Weights of a small model that predicts nearness at each pixel.
Model: 1.11M parameters, 64-pixel images, activation gelu, moe expert_choice, num experts 16.
Rows from block 7 of a small model that predicts nearness at each pixel, named by matrix and row number. Rows with one number within an expert belong to one neuron, the router's apart. Each number is 128 + 32 x the weight over its row's rms, rounded and kept within 0 to 255. All counts start at 0.
After each expert's rows are labels from the 100 images, of 14848, where the router gives the expert most weight on average: "strongest on" is what is common among them; "colour at peak" is the nearest of a few named colours to the mean colour under the peak. Only what is clearly more common there than usual is listed. The data: made-up ball-and-stick molecule models. In brackets: how many of the 100.
# router: router (model.blocks.7.mlp.router.weight, 16x128, trained with AdamW), inputs 0-127
# up: expert up (model.blocks.7.mlp.up, 16x32x128), inputs 0-127
# down: expert down (model.blocks.7.mlp.down, 16x128x32, transposed), outputs 0-127

# expert 12
router.12 [ 64  83 140 123 161 114 103 161 180 161 181  95 134 168 133 152 162 133 134 153 127 145 156  89 131  99 123  93 121 136 125 102 139 128 194 150 187 113 125  81 149  22 106 192 170 120 138 171 121  77 171 134 129  88 139  45 134 123 104 124 133  97 130 183 166 119 164 171 160 147 150 147 124 135 117 178 123 129  85 119 119 147 127  95 150 113 170 136 152 119 153 116 143 173 114  81 163 138 108 127 136 175 153  86 113  87 179 133 126 106 128 156 123 216 141 160 119  41  89 137 108 130  90 127  94 136 101 141]
up.7 [159  87 153 171 110 139 142  83  66 141 100 181 144 136 119 119 121 108 101  68 166 128 139 189 170 161  97 141 103 109 100 146 118 199 159 143 128 119 132 118  56 147 142  96 188 105 131 122  90 133 116  77 138 123 103 161 191 156 172 144 114 113 177  99 101 142 159  90 141 120  69 104  63  42 158 134 120  83 159 164 115 152 136 169 166 145 114 136  45 124 132 157 130 125 116 101 137 145  63 127 117 101 151 153 150 151 168 156 150 129 150 191  97 117  60 124 107 180 132 139 143 144 148 109  94 106 135 104]
down.7 [159 216 161 135 142 111 110 132 143 104  99 113 178 157 114 119 116 137 152 154 141 119 126 128  86 152 121 198 143 124 104 111 131 128 143 139 137 172 136 170  83  55 107 129  76 121  84 128 150 172 116 116  98 156 120  98 153  89 117  88 133  97  73 166 158 113 152 157 119 170 137 128 172 107 143 181  72 111  94 158 163 134 167 161 121 172 148 104 158 205 142 152 132 100 128  92 103 132 120 187 191  94 120 167 125 111 139  90 176 175 151 169 118 122 162 112 162 140 215  96 169 162 107 130 160 124 207 145]
up.8 [ 92 163  77 135 138 124 120  93 140 157 163 134 108 158 116  64 136 143 137 135 125 153 170  91 131 112 132 115 181  62 145 137  61 180 132 173 170 138 137  55 168  66  86 118 170 116 127 134 169 160 165 117 126 172 162 161  74 152 124  79 133 117 146 123 145 113 134 160 189 115 178 143  71  99 173  81 111  84 179 135 104 117 142  82 168 140 158 100 101 188 142 159 124 147 101 116  75  98 170  90  95 163  73 154  76 158  98 129 129 142 117 146 121 157 184 128 155 128  93  81 118 104 113 126  87 134 108 124]
down.8 [ 97  61 131 141 157  60 134 117 181 157 124 125 107 124 114 154 104 145 127 122 135 108  78 126 123 129 100  95 123 119 175 181 139 113 156 138 129 105 127 100 161 153  73 144 124  97 122 142 164 148 100  81 146 130 163  88 148 170 150 126  97 155  31  93 160 109 142 115 154 181 105  99 136  79  90 113  83 158 124 116 162  96  95 108  88  74 138 176 158 106  90 106  92  97 136 163 119  88 114 197 187 180 152 157 160 131 156 180 145 163 139 157 131 107 107 109 157 114 151  30 111  87  90 124 141 156 170 165]
strongest on: dark backdrop (100); space-filling (95)
colour at peak: black (93)

# expert 15
router.15 [ 95  97 183 221 194  58 141  92 104  33 148  88 101 169 104  89 145 105 116 181 168 110  87 117 110 117 139 101 158  83 172 105 110 133 146 124 150 107 161 133 141 180 148 178 165 120 155  84 104  95  96 126 147 124 117 126 112 182 124 115 125 152 110 105 161  95 113 103 142  89 126 167 126 144 166 154 141 135 164 143 150 165 148 166  89 141 126 186  77 124 132  97 136 137 102 147 150 123 122 195 145 192 102 137 154  94  60  66 171 141 128 112 106 143 125 180 155 151 108 115 123 123 141 133 164 101 157 108]
up.2 [178 145 145 150 115  92 105  85 129 129 151 168 142 115 128  96 122 102  62 121 162  94  95 127 182 137 140 111 115 154  99  33 120 100  91 118 116 116  96 145 155 136 168  67 144  87  83  43 180 207 119 151 101 155 103 167 114  81 148 144 121  85 163 157 116 155 119 129 122 196 111 146 196 101 112 146 145 114 152  76 119 164 171  95  97 137 114 138  96 105 135 169 121 144 133 116  74 137 140 132 113 141 114  86  81 153 152 131 149 121 141 171 104 152 165 141 200 134  95 144 190  88 128 138 160 138 102 183]
down.2 [134 141 143 131 155 147  73 125 110 161  95 160 137  59 182  74 102 100 131 118  94 169 102 119  72 138 155 126 176 107 100 115 101 135 116 213  87 133 119  99 104 193 170  58 158 142 123 105 141 176 131 169 147 172 158 115 155 140 138 138 174  97  95 107 128 137 110  97 101 121 156 130 160  84 117  99 103 132 125 136  83 131 147 137 121  91 121  69 158  74  86  87 147 147 159 105 113 156 152 137 150 120 152 150 117 123 182 144  58 118 137 120 134 161 111  89  64  98  76 136 108 125 148 188 141 152 148 227]
up.3 [141  80 148 132  96 162 105 137 129 167 125 143  99 162 138 109  75 140  99 133 103 165 124 112  95 131 127 102 144  73 202  78  84 118 119 145 130 175 137 116 136 138 119  93  87 137 125 153 139 142 114 152  92 111  61 124 152 149 156 174 117 107 157 110 178 104 149 179 152 110  98 123 127  79 111 143 107 125 100 134 120 129 140  80 100 128 156  84 139 107 149  95 158 113 139 101 185  78 154 130 110 107 148 222 120  99 172 113  93 152 193 106 191 150 177  62 118 178  74 150 133 119 235  98 144 154 165 111]
down.3 [128 164 107  71 174 117  78 128 122  52 148  98 144 166  90 155 136 128 113 112 142 121  83 142  99 150 120  99 162 177 181 106 108 142 166 102 121 161 129 146 149 164 101 177 130 161 110  89 146 133 161 173 131 106 110 180 148 103 123  92 164  72 177 175 130 143 134 147 115 124 111 174  86 143 148 172 117 145 150 127 176  52 110 167 131 123 162 100 134 175 172 159 157 102 119 148 161 108 105 117  95  96 121 201 116 118 153  29  77 136 146 134 160  91 193 136 181 125 189 122 155 141 131  86 151 121 103 115]
strongest on: balls: seven (26)
colour at peak: white (91)

# expert 11
router.11 [142 137  94 147 104 136 166  83 121 119 106 138  72 117  99 147 142 120 124  86 181 100 143 154 151 139 200 129 151 148  54 122  86 108 103 117  97 130 112 159  77  76 124 121 105 125 166 114 168 162 159 129  75 169 158  62 140 125 174 139 155 150 124  85 136  98 150 167 116  82 151 102 135 121 106 158 163 151 129 156 114  81 140  86 146  92 123 168 201 202 122 176  88 124 145 120 160 112 100  95 118 115 178 194  86  92 137 126 100  85 113 135  64 143 115 151 106 125 149 162 143 104  87 187 134  73  99  70]
up.2 [ 70 178 104 152  60 105  92 141 155 133 100 166 161 112  65 166 161  90 136 148 105 154 140  58 137 141 126 110  79 146 116 123 105 167  84 148 142 117 138 118  68 120 168 124 157 171 168 103 114 127 130  86 125 156 122 189 119 150 150 121 168 137 207 105 151 100 131 150 127 188  39 156 146 129 173 103 138 127 161 128 118 147 131 108  99 150 177 159 130  89 114 133 107 179  81 129  69 118 122 124  97 106 114  93 110 143 126  69 195  97 118 149 107 212 120 146  97 132 124 124 171 174 155 107 106  95 102 133]
down.2 [ 86  95 166 119  99 144 114 132 132 140  78 158 136 122 110  80 104 150 162  98 133 115 132 123 176 151 167 144  90 141 183 108 109 106 125 137 166 128 150 139 101 121 102 109 136 124 182 149 115 135 119 113  79 139  91 132 131 155 131  79  92 130 145  92 103 131  85 142 125 169 117  83 168 107  40 100 209 144 103 155  93 145 118 102 170 129 101 146 144 204 119 126 132 106 144 141 129 102 165  85 191 216 118 150 146 101 125 220 128  83 140 177 117 185 136 116  95 173 143 121 100 134 167  41 136 136  78 117]
up.3 [ 98 156 183 159 126 132 148 142  52 129 100 206 120 123  72 103 175 132  94  81 174 141 129 156 153  72 130 137 137 124 141 131 146 189 138 145 111 120 136 103  92  91 139 150 156 182  89 150 158 129 113 154 122  78 150  91  71 152  98 134 111 105  93 163 112 164 112  56  91 148 123 110 105 120 148 142 167  91  75 111 141 120 106 117 166  68  77 179 140  96  89 158 109 110 106 139 110 104 125 123 115 121 159 215 121 121 150 194 182 158  86  99 137 182 120 164 141 136 111 147 152 137  86 109 199 107 133 123]
down.3 [171 131 138  40 203 135 149 120 156 133 100 127 151 155 131 152 187 106  88 116 114 145 114 141  96 135 112 132 145 121 131  56  95 108 111 107 152 116 114 176 161 100 164 149 126 138 141 140 135  78  95 175 112  95 112 158 151 130 159 162  99 161 104 111 209  96 132 127  71  68  51 173  67 188 147  67  92  75 173 100 151  90 214 186 174 140  96 111 134 130 127 122  81 121 107 128 121  72 156 124 142 110 109 106 110 114 132 123 124 161 114 156 135 152 153 142 124 115 144  82 156 136 169 111 104 116 135 128]
strongest on: space-filling (100)
colour at peak: grey (93)

# expert 8
router.8 [130  57  80 118 133  99 137 125 111 153  66 146 111  89  77 103  97 109 176  81 122 111 169 141 129  91 119 146 154 150 133  89 107  89 153 125  89 101 142 129  82 216 149 140 155 141 141 120  96 123 101 114 126  88 151 174  97  71 141 159 109 117 142 211 178 153  72 156 101 160 122 125 149 139 150 198 118 130 132 125 111 101  50 129 196 141 144 183 125 131 105 145 106 197 100 147 123 143  76  77 155  71 137 162  95 167 104 136 133 137 137 128 140 132 147 165 120 165  90 131 119 107 203 153 151 109 145 131]
up.2 [105 119  83 137 105 145  90 122 124 143  70 113 125 113 132 107 122 173 182 162 116 173  74  82 138 149 146 110 128 136 131 151  97  78 134 181 135 161 142 150 108 181 106 138 131 134 166  86 157 157 181 140 112 139 109  91 175  99 124 108  96 119  89  99  81  53 112 143 141 150 109 111  87 124  61 124 106 167 119 203 152  73 118  75 156 168 125 158 131 146 140 109 155  63 106 128 163 130 103 111 129 127 126 111 131 134 110 146 119 112 159 159 120 171 166  93  93 159 124 187  76 147 135 234 148 196  81 152]
down.2 [151 133  62 109 148 141 110 116 111 146 188 130 163 153 119 151 106  92  89 152  79 204  80 153 150 121 204 143 181  93 183 143  97  98 120 104 140  74 128 165 141 100 138 115  88 100 147 144 122 161 122 117 148  98 148  94 158 135 145 176 161 183 146 137 153 139 159  96 119 166 130 109 187 218 159  75 140 160  72 121 156 114 127 155 101 103 151 164 137  86 141 114 153 130 117 139 129 144  98 133 134 113 153 122 154 164 156 109 175 131 123  91 122  96 132 127  97 115  79 111 177 155 137  11 135 121 128  74]
up.3 [129 149 131  76  83 210 126 158 154 113 125 169 186 129  57 166 149 144 111 140  88 149 142 112 141 107 104 168 176 117  96 101 141 129 125  67  54 128 122 125 146 128 126 137 143 110 188 116 157 129 170 112  77 172  52 132 130 133 148  86 139 106 159  62 169 155 125 106 124 119 172 160 133 108 133  77 117 113  94 112  87 140 124 143 161  99  96  75 106 157 121 130  85 139 115  95 188 167 200 124 108 110 136 160 110 134 163 152 144  89 145 128 142 106 161 111 131 203 195  92 121 118  87 169  77 141 119 143]
down.3 [171 124 148 150 176 178 128 120 105 116 158 134 164 136 122  66 131 144 140 142 163 151 120 108 107 127 224 157 161 132 122 158 110 175  89 153  84 152 104 175 175 121 136  82 151 154 139 155  94 175 176 178 215 149 129 124 135  82  81 121 137 165  89 142 124 146 139  90 142 177 151 116 153 165 139  96  88 159 142 130 134 154 136 159 101 146 128 139 162  59 130 136 144 163 113 111 148 187 119 111 144  84  71  98 137 166 168 120 159 109  48 163 130 149 103 141 166 131  68 106 187 132  98 126 110 109  62 112]
strongest on: space-filling (100)
colour at peak: grey (67)

# expert 13
router.13 [164 120  70 120 153 105 138  87 154 128 198 119 181 168 132 109 147 138 110 129 167 135 189 101 177 130 154  97 160 168 108  92 140 151  66 161 123 112 143 160 144 152 160  97 158 112 124 100 100 152 104 112 112 104  91 147 180 114 138  80 142  98 160 104 145 130  80  89 129 112 121 138 147 130 132  96  60 128 141 116 151 192 206 151 124 132 138 105 124 152 157 161 138 171 103 122  83 112 113 136 186 136 116 184  68  82 148  96  72 129 138  84  92 123 114 154 143  54 137 142 148  70  79 168  59 160  91 150]
up.7 [117 181 112  98 111  81 175 189 163 105 159 155 150 149  91  80 127 153 125 103 140 112  95 135 180 116 106 108 147 136 117 166 123 109 103 154 146 141 122  30 107  66 139 168 192 127 164 135  88 156 123 126 112  76 134  26 133 104 106  95 105 201 138 154 103 117  93 142 116 143 145 107 147 104 145 145 112 124  37  86 178  91 131 136 139 178 128 161 149 108 128 131 125 147 123 133 128 172 150  73 153 113 220 133 118 168 129 139 116 119 128 112 154 120 135 138 115  79 137 150 195  91 122 103 148 157  97 126]
down.7 [ 47 167  77 147  95 142 120 103 147 165  90 139 156  91  98 123  83 121 220 116 126 156 170 110 197 146 173 118 113 124 140 101 106 107 120 169 121 116 128  91 135 133 155 148  82 152 130  88  37 149 121 106 171 142 147 142 130  98 148 165 107  48  76 102 137 137  92 120 172  91 121  94 173 118 142 123 135 145  97 124 157  93 130 112 169 133 107 113 177 182  88 133 206 125  83 103 103 136 152 116  86 104 126 142 167 139 145 115 107 119 148 131 100  63  77 122 137 141  68  91 142 172 146 116 146  89 106 133]
up.8 [128 143 191 122 136 155 122  81  27 123  92  78  87 108 164 174 129 138  91 138 169 112 119 149 131 119 131 149 117 130  93 126  97 120 171  83 142 115 169 119 102  98 137  39 118 126 107 138  63 159  85 126 149 143 134 154 141 192  71 158  99 111 138 173 145  95 132  84 136 164 112 150 122 114 147 144 120 109 113 153  94 179 142 107  93 156  55 161 160 145 101 129 180 136  97 113 160 209  83 139 145 164  83 104 157 105 131 111 110  79 134 122 174 158  79 157 163 186 126 142 138 127 120  99 116 171 160 165]
down.8 [111 173  88 135 140 123  71 133 141 135 141 134 123  94 131  92  83 144 111 181 115 110 138 116 176 136 158 165 185 120 138  67 112 141  99 132 101 147  98 154 141 127 147 155 151 130 168 119 128 135 190 136 108 116 119 102 149  88 158 128 151  85  83 159 127 180 134 100  99  94 141 220 102 144 114 174  82 142  76 120 135 115 167 153 115 164 147 119  96 114 135 171  68  83 176  86 149 196  95  72 153 133  93  81 153 154 127 125  79 102 149 149 177 172 132 108 162 163 187 173 146 153 209 156 141 176 148 115]
strongest on: small balls on sticks (65); balls: twelve (43)
colour at peak: grey (49)

# expert 1
router.1 [198 155 156  99 129 227 130 132 150  53 120 173  83 103 145 131 162  87 118 185 148 129  78 106 173 113 151 128 152 148  87 133 124 122 201 119 127 111 119  39  98 140  96 109 118  69  74 157 159 171 115  91 132 184 112 114 104 136 138 154 114  38 174 198 165 162 129 124 173 137 161 112 145 153 129  81 116 119 156  93 179 127 109 122 123 129 161 134 129 110 120 182 135 154 105 134 165 126  79 146 127 102 126 120 117 118 151 108 142 152 124 118 134 123 178 101 126  89 130 111 119 131 106 118 141 186 106 182]
up.2 [177 144 158 149 114 141 128 123 106 108 188  95  80 151 179  86 156 135  94 114 147 126 141 147 161 129 110 153 139 120 111 131 121  91 103 130 124 113 164 111  93 181 146 130 152  98 153  80 108  58 117  97  89 199 166  43 132 144 115 177  85 177 122 129 137 121 158 197  84 154 132 120  76  90 132 154 151  90 119 103 128 122 164 161  95 176 144 110 121 166 152 154  70  94 123 131 199 142 108 115 113 135 141 154 142 168 120 141  64 105 125  85  77 128  86 144 146  62 103 143 148  84 142 146 217 136 107 108]
down.2 [129 129 113 167 111 138 163 117 166 111 103 121 107  14  93 163 151  92 116 110  85 121 128 117 160 105  95 120 184 182 112 207 127 123 113 196  97 122  77 171 122 157 122 104  79 161 128 126 113 151  92 194 107 149  91 105 109 117 142 106 137 131 140 107 205  89 150 114  98 102 138  34 166 134 107 135  79  94 161 138 104 141 110  41 105  98 125 161 115 164 125  99  96  93 142 147 104 155 146 119 144 101 131 176 121 145 169 160 154  88  77 141 112 123  94 131  82 127 124 121 139 151 103 129 111 100 121 181]
up.3 [175 141 140 104  98  80 133 126 137 110 124  69 134 167 117 169 180 159 107 134 208 130 161 218 104 128 146 128 121 171 126 185 196  85 183 114  61 152 132 109  81 186 144 125 181  60  91 131 151 106  83 143  92 123  86  97  99 141 134 174 165  98 122 113 126 114 121 104  70 143 126 164 106 131  76  55 155 141 123 138 115 132 137 129  79 116 152 165 110 130 146  87 145 103 133  82 158 115 120 148 103 166  97 178 155  78 143 154  94 156  99 115 171  95 126 168  95 133 110 126 120 148  93 144 131 159 118 124]
down.3 [ 76 128 200 119 107 142 124  67 153 140 110 132  96 122 143 140 108 149 109 120 145 136 137 115 113 141 155 137  90  93 148 125 147 137 150 189 105  98 125 134 122 155 127 135 112 134 150  80  81 169 101 157  52 110 142 161 179 138 125 122 143  85 143  91 148 101  62  81 167 123  74  79  92 168 151  99 140 137 164 104 214 118  97 139 148 200 116  95 114 159 124 107 191 150 143 114 136 151 112 147 122 197 162 125 119 130 116 131 124 153 165 155  96 201 112 133 106  78 106 120 117 118 129 172 112 122  78 242]
strongest on: branched (94); small balls on sticks (75); balls: twelve (57)
colour at peak: grey (85)

# expert 9
router.9 [131 111 154 114 137  82 178  95 154 143 135 144 164 170 159 171 137 157 123 156 149 131 168  94 143 133 187  89 144 162 163 200 155 150 170 119 153 116 116 135 115 180 134 164 145 148  95 105 102 135 146 103 157 125 153  94 140 144  72 117 102 220 106  93 160 100  97 113 148  45  99 126  94 102 105 140 102 136 136 143 139 153 171 174 117  68 126 149  70 115 173 137 158 186 135 153 130 121  94 156  80 172  71 114 117  71 136 127  85 109  96 152 175  68  75 127 113 116 133 168 107 164 124 139  67 101 146  93]
up.2 [ 96 129 143 114 133 153 140 119  90 165 161 138 181 109 108  55 152 146 137  63 135  91 149 158 133 112 108 133 134 156 168  92 134 153 189 156 152 123 145  83  87 127 147 118 105 170 161 125 145  87 129 112 119 174 131 124  95 134 127 129 131 140 146 152 107  95 100 112 125 121 160 150 110  52 166 144 167 146 126 125  71  44 134 141 113  96 180 116 181 135 128 147 152 152 136 166 107 122  91 128  75 124 139 141 161 179  86 125 242 159 124 120 143 158 120 168 115 144 120  75 155  33  87  64 127 105  92  97]
down.2 [103 145 145 100  58 176 134  86 181 103 126 151 201 138 147 194 131 182 111 152  93 123 161 112 181 161 116 136 130 138 142 111  78 142 164 110 129 115 103  80 132 149 145 150 149 113  69 195 168 100 151  86  91 132 112 105 141 123  85 144 130 126  78 153 102 147 148 147 152 142 160  99 144 125 125 154 111 142 113 112 110 106 172 180  97 133 133 111 189 163 106 114  96 151 126 111 112 101 120  91  39 104 111 100 151 126  79 138 112  85  87 117 115 194 141 111 122 164  34 114 177 120 186 111 178 119 167 109]
up.3 [109 159 188 173 161 137 121 160 149 111 116 100 144 100 127 150 119 208 207 133 164 145 133 106 152 159 133 163 148  92 134 121 131 125  97 102 123 111 136  98 137  78 109  73 151 143 141 117 168 139 113 186  82 178 165 104 109 111 159 164 129  83  97 116 154 135 150 140 110 165 142 128  87 119 131  88 159  97 110 130 159 128 172  65 105 152 166  42  85  87 185 126 148  81 143 115  86  79 134 167  96 145 184 113  96 114 160 130 128 123  96 155  74 113 132  46 179  92 117 140 170 100 128  78 110 171 116 112]
down.3 [179 111  81  74 111 167 130 112 101 147 127  82 132 128 109 200 109 119  47 132 150 147  43 171 119 137 106 121  95 157  90 123 141 109 104 139 129 131 128 162  82 174 110 112 114 149 185 110 172 120 144 159 119 136 114  78 117 100 118 188 125 107 124 140 161 136 124 116  91 144 147 212 146 125 121  97 124 133 131 126 164  53 128  93 186 144  65 137 117  51  95  95  81 136  81 126  88 117 159 151 141 134 152  96 137 125 113  72  94 177 146 100  72 139  88 121 135 147 117 114 178 110 129 185  95 116 108  89]
strongest on: balls: three (95); small balls on sticks (64)
colour at peak: white (79)

# expert 2
router.2 [132 175 124 136 135 130 106 140  88  74 165 124 130 156 122 124  95 139  60 102 172 164  57 116 153 101  74 112 142 180 125 137 177 161 135 119 152 127 124  96  89  88 127 105 159 131  75 151 182  87 122  93 143 108  88 156 107 169 134 120 159 142 112 144 128 143 126 134  94 142 114  90 100 118 148 136 131 123 125  86 184 126 163 173  92 200 121  79  59 105 136 129 108 188 142 148 110 153 123  87 161  97 165 175 161 131 122 142 198 167  60  87 143  80  81 121 144 111  97 141 156  99  84 111 139 173 100 204]
up.7 [122 158  65  86 108 108 139 132 170 133 218 147 130  89 176  62 179 201 114 107 104 120  92 111 107 133 155 112 126 113 118 100 105  83 113 152  92 102 121 128 157 142 169 132 165 161 161  91 142 137 176 107 123 115  83 112 150  63 158 147 164 104 178  93  84 140 200 172 109 127 103 187 135 163 148 123 113 139 127 132  87  84 153 123 115 123 124 136 115 126 110 145  48 180 143 140 152 126 134  98 120  70 103 151 141 158 148 139  75 142 133 146 175  91  96  92 106 206  68  90 145 102 139 153 147 126 148 115]
down.7 [129 123 111 122  49 136 144 109 134 118 157  78 145  99  94 204 140 116 122 112 211 151 168 121  94 116 103 134 137 134 164 152 166 137 161 177  80 123 120  86 147 116 152 107 119  67  91 152  87 153 123  74 162 170 157 107 107  92 125 175 152  48 136 102 156  78  71  99 117 158 100 193 142  95  92 113 114 122 119 100 150 108  85  99 120 132 142 164 121 125 123 102 182 161 160 155 138 119 147  69 150 125 128 171 161 140 115 139  55 118 140 120  97 117 121 204 138 116  96 128 144 122 128 107  73  69 162  81]
up.8 [ 94 190  52 111 170 157  69 130 105 136  88 126 161  71  84 165  94  93 152 111 142 118  70 110  33 101 135 107 117 138 192 110 142  97 141 105 178 110 112 130 117 143 173 145 108  74 171 120 180 147 123 153 134 144 204 107 109 124 129 126 108 124 172 163  99 129 197 118 131 153 134 104 195 133 140 135 161 123 123 100 106 131 130 164 130 130 139  91 174 195 123 111  67 125 125 125 122 184 114  73 123  98 105  56 115 150 123 135 166 107 112 138 175 139 119 113 160  85 142 127 171 125 113 121 159 176 134 120]
down.8 [124 154 164 152  90 113 171 140  67  95 146 140 144 110 108  77 165  91 116 121  92 115 157 159 120 124 110  99 115  98 164 128 126 124  89  97 120 120 125 109 137 103 103 109 139 147 128 145 211  70 127  27 136 122 147  93 133 133 114  39 150 129 131 217 145 160  87 140 118  74 102 138 133 101 109 137 153 167  79 102 101 146  87  67 137 135  97  95 145  30 103  84 131 135 173  84 132 136 154  76 159 140 149 100 141 133 104 154 100 141 164 104 131 101 130 135 162 122 166 156 163 108 138 111 115 120  78  61]
strongest on: small balls on sticks (96)
colour at peak: grey (73)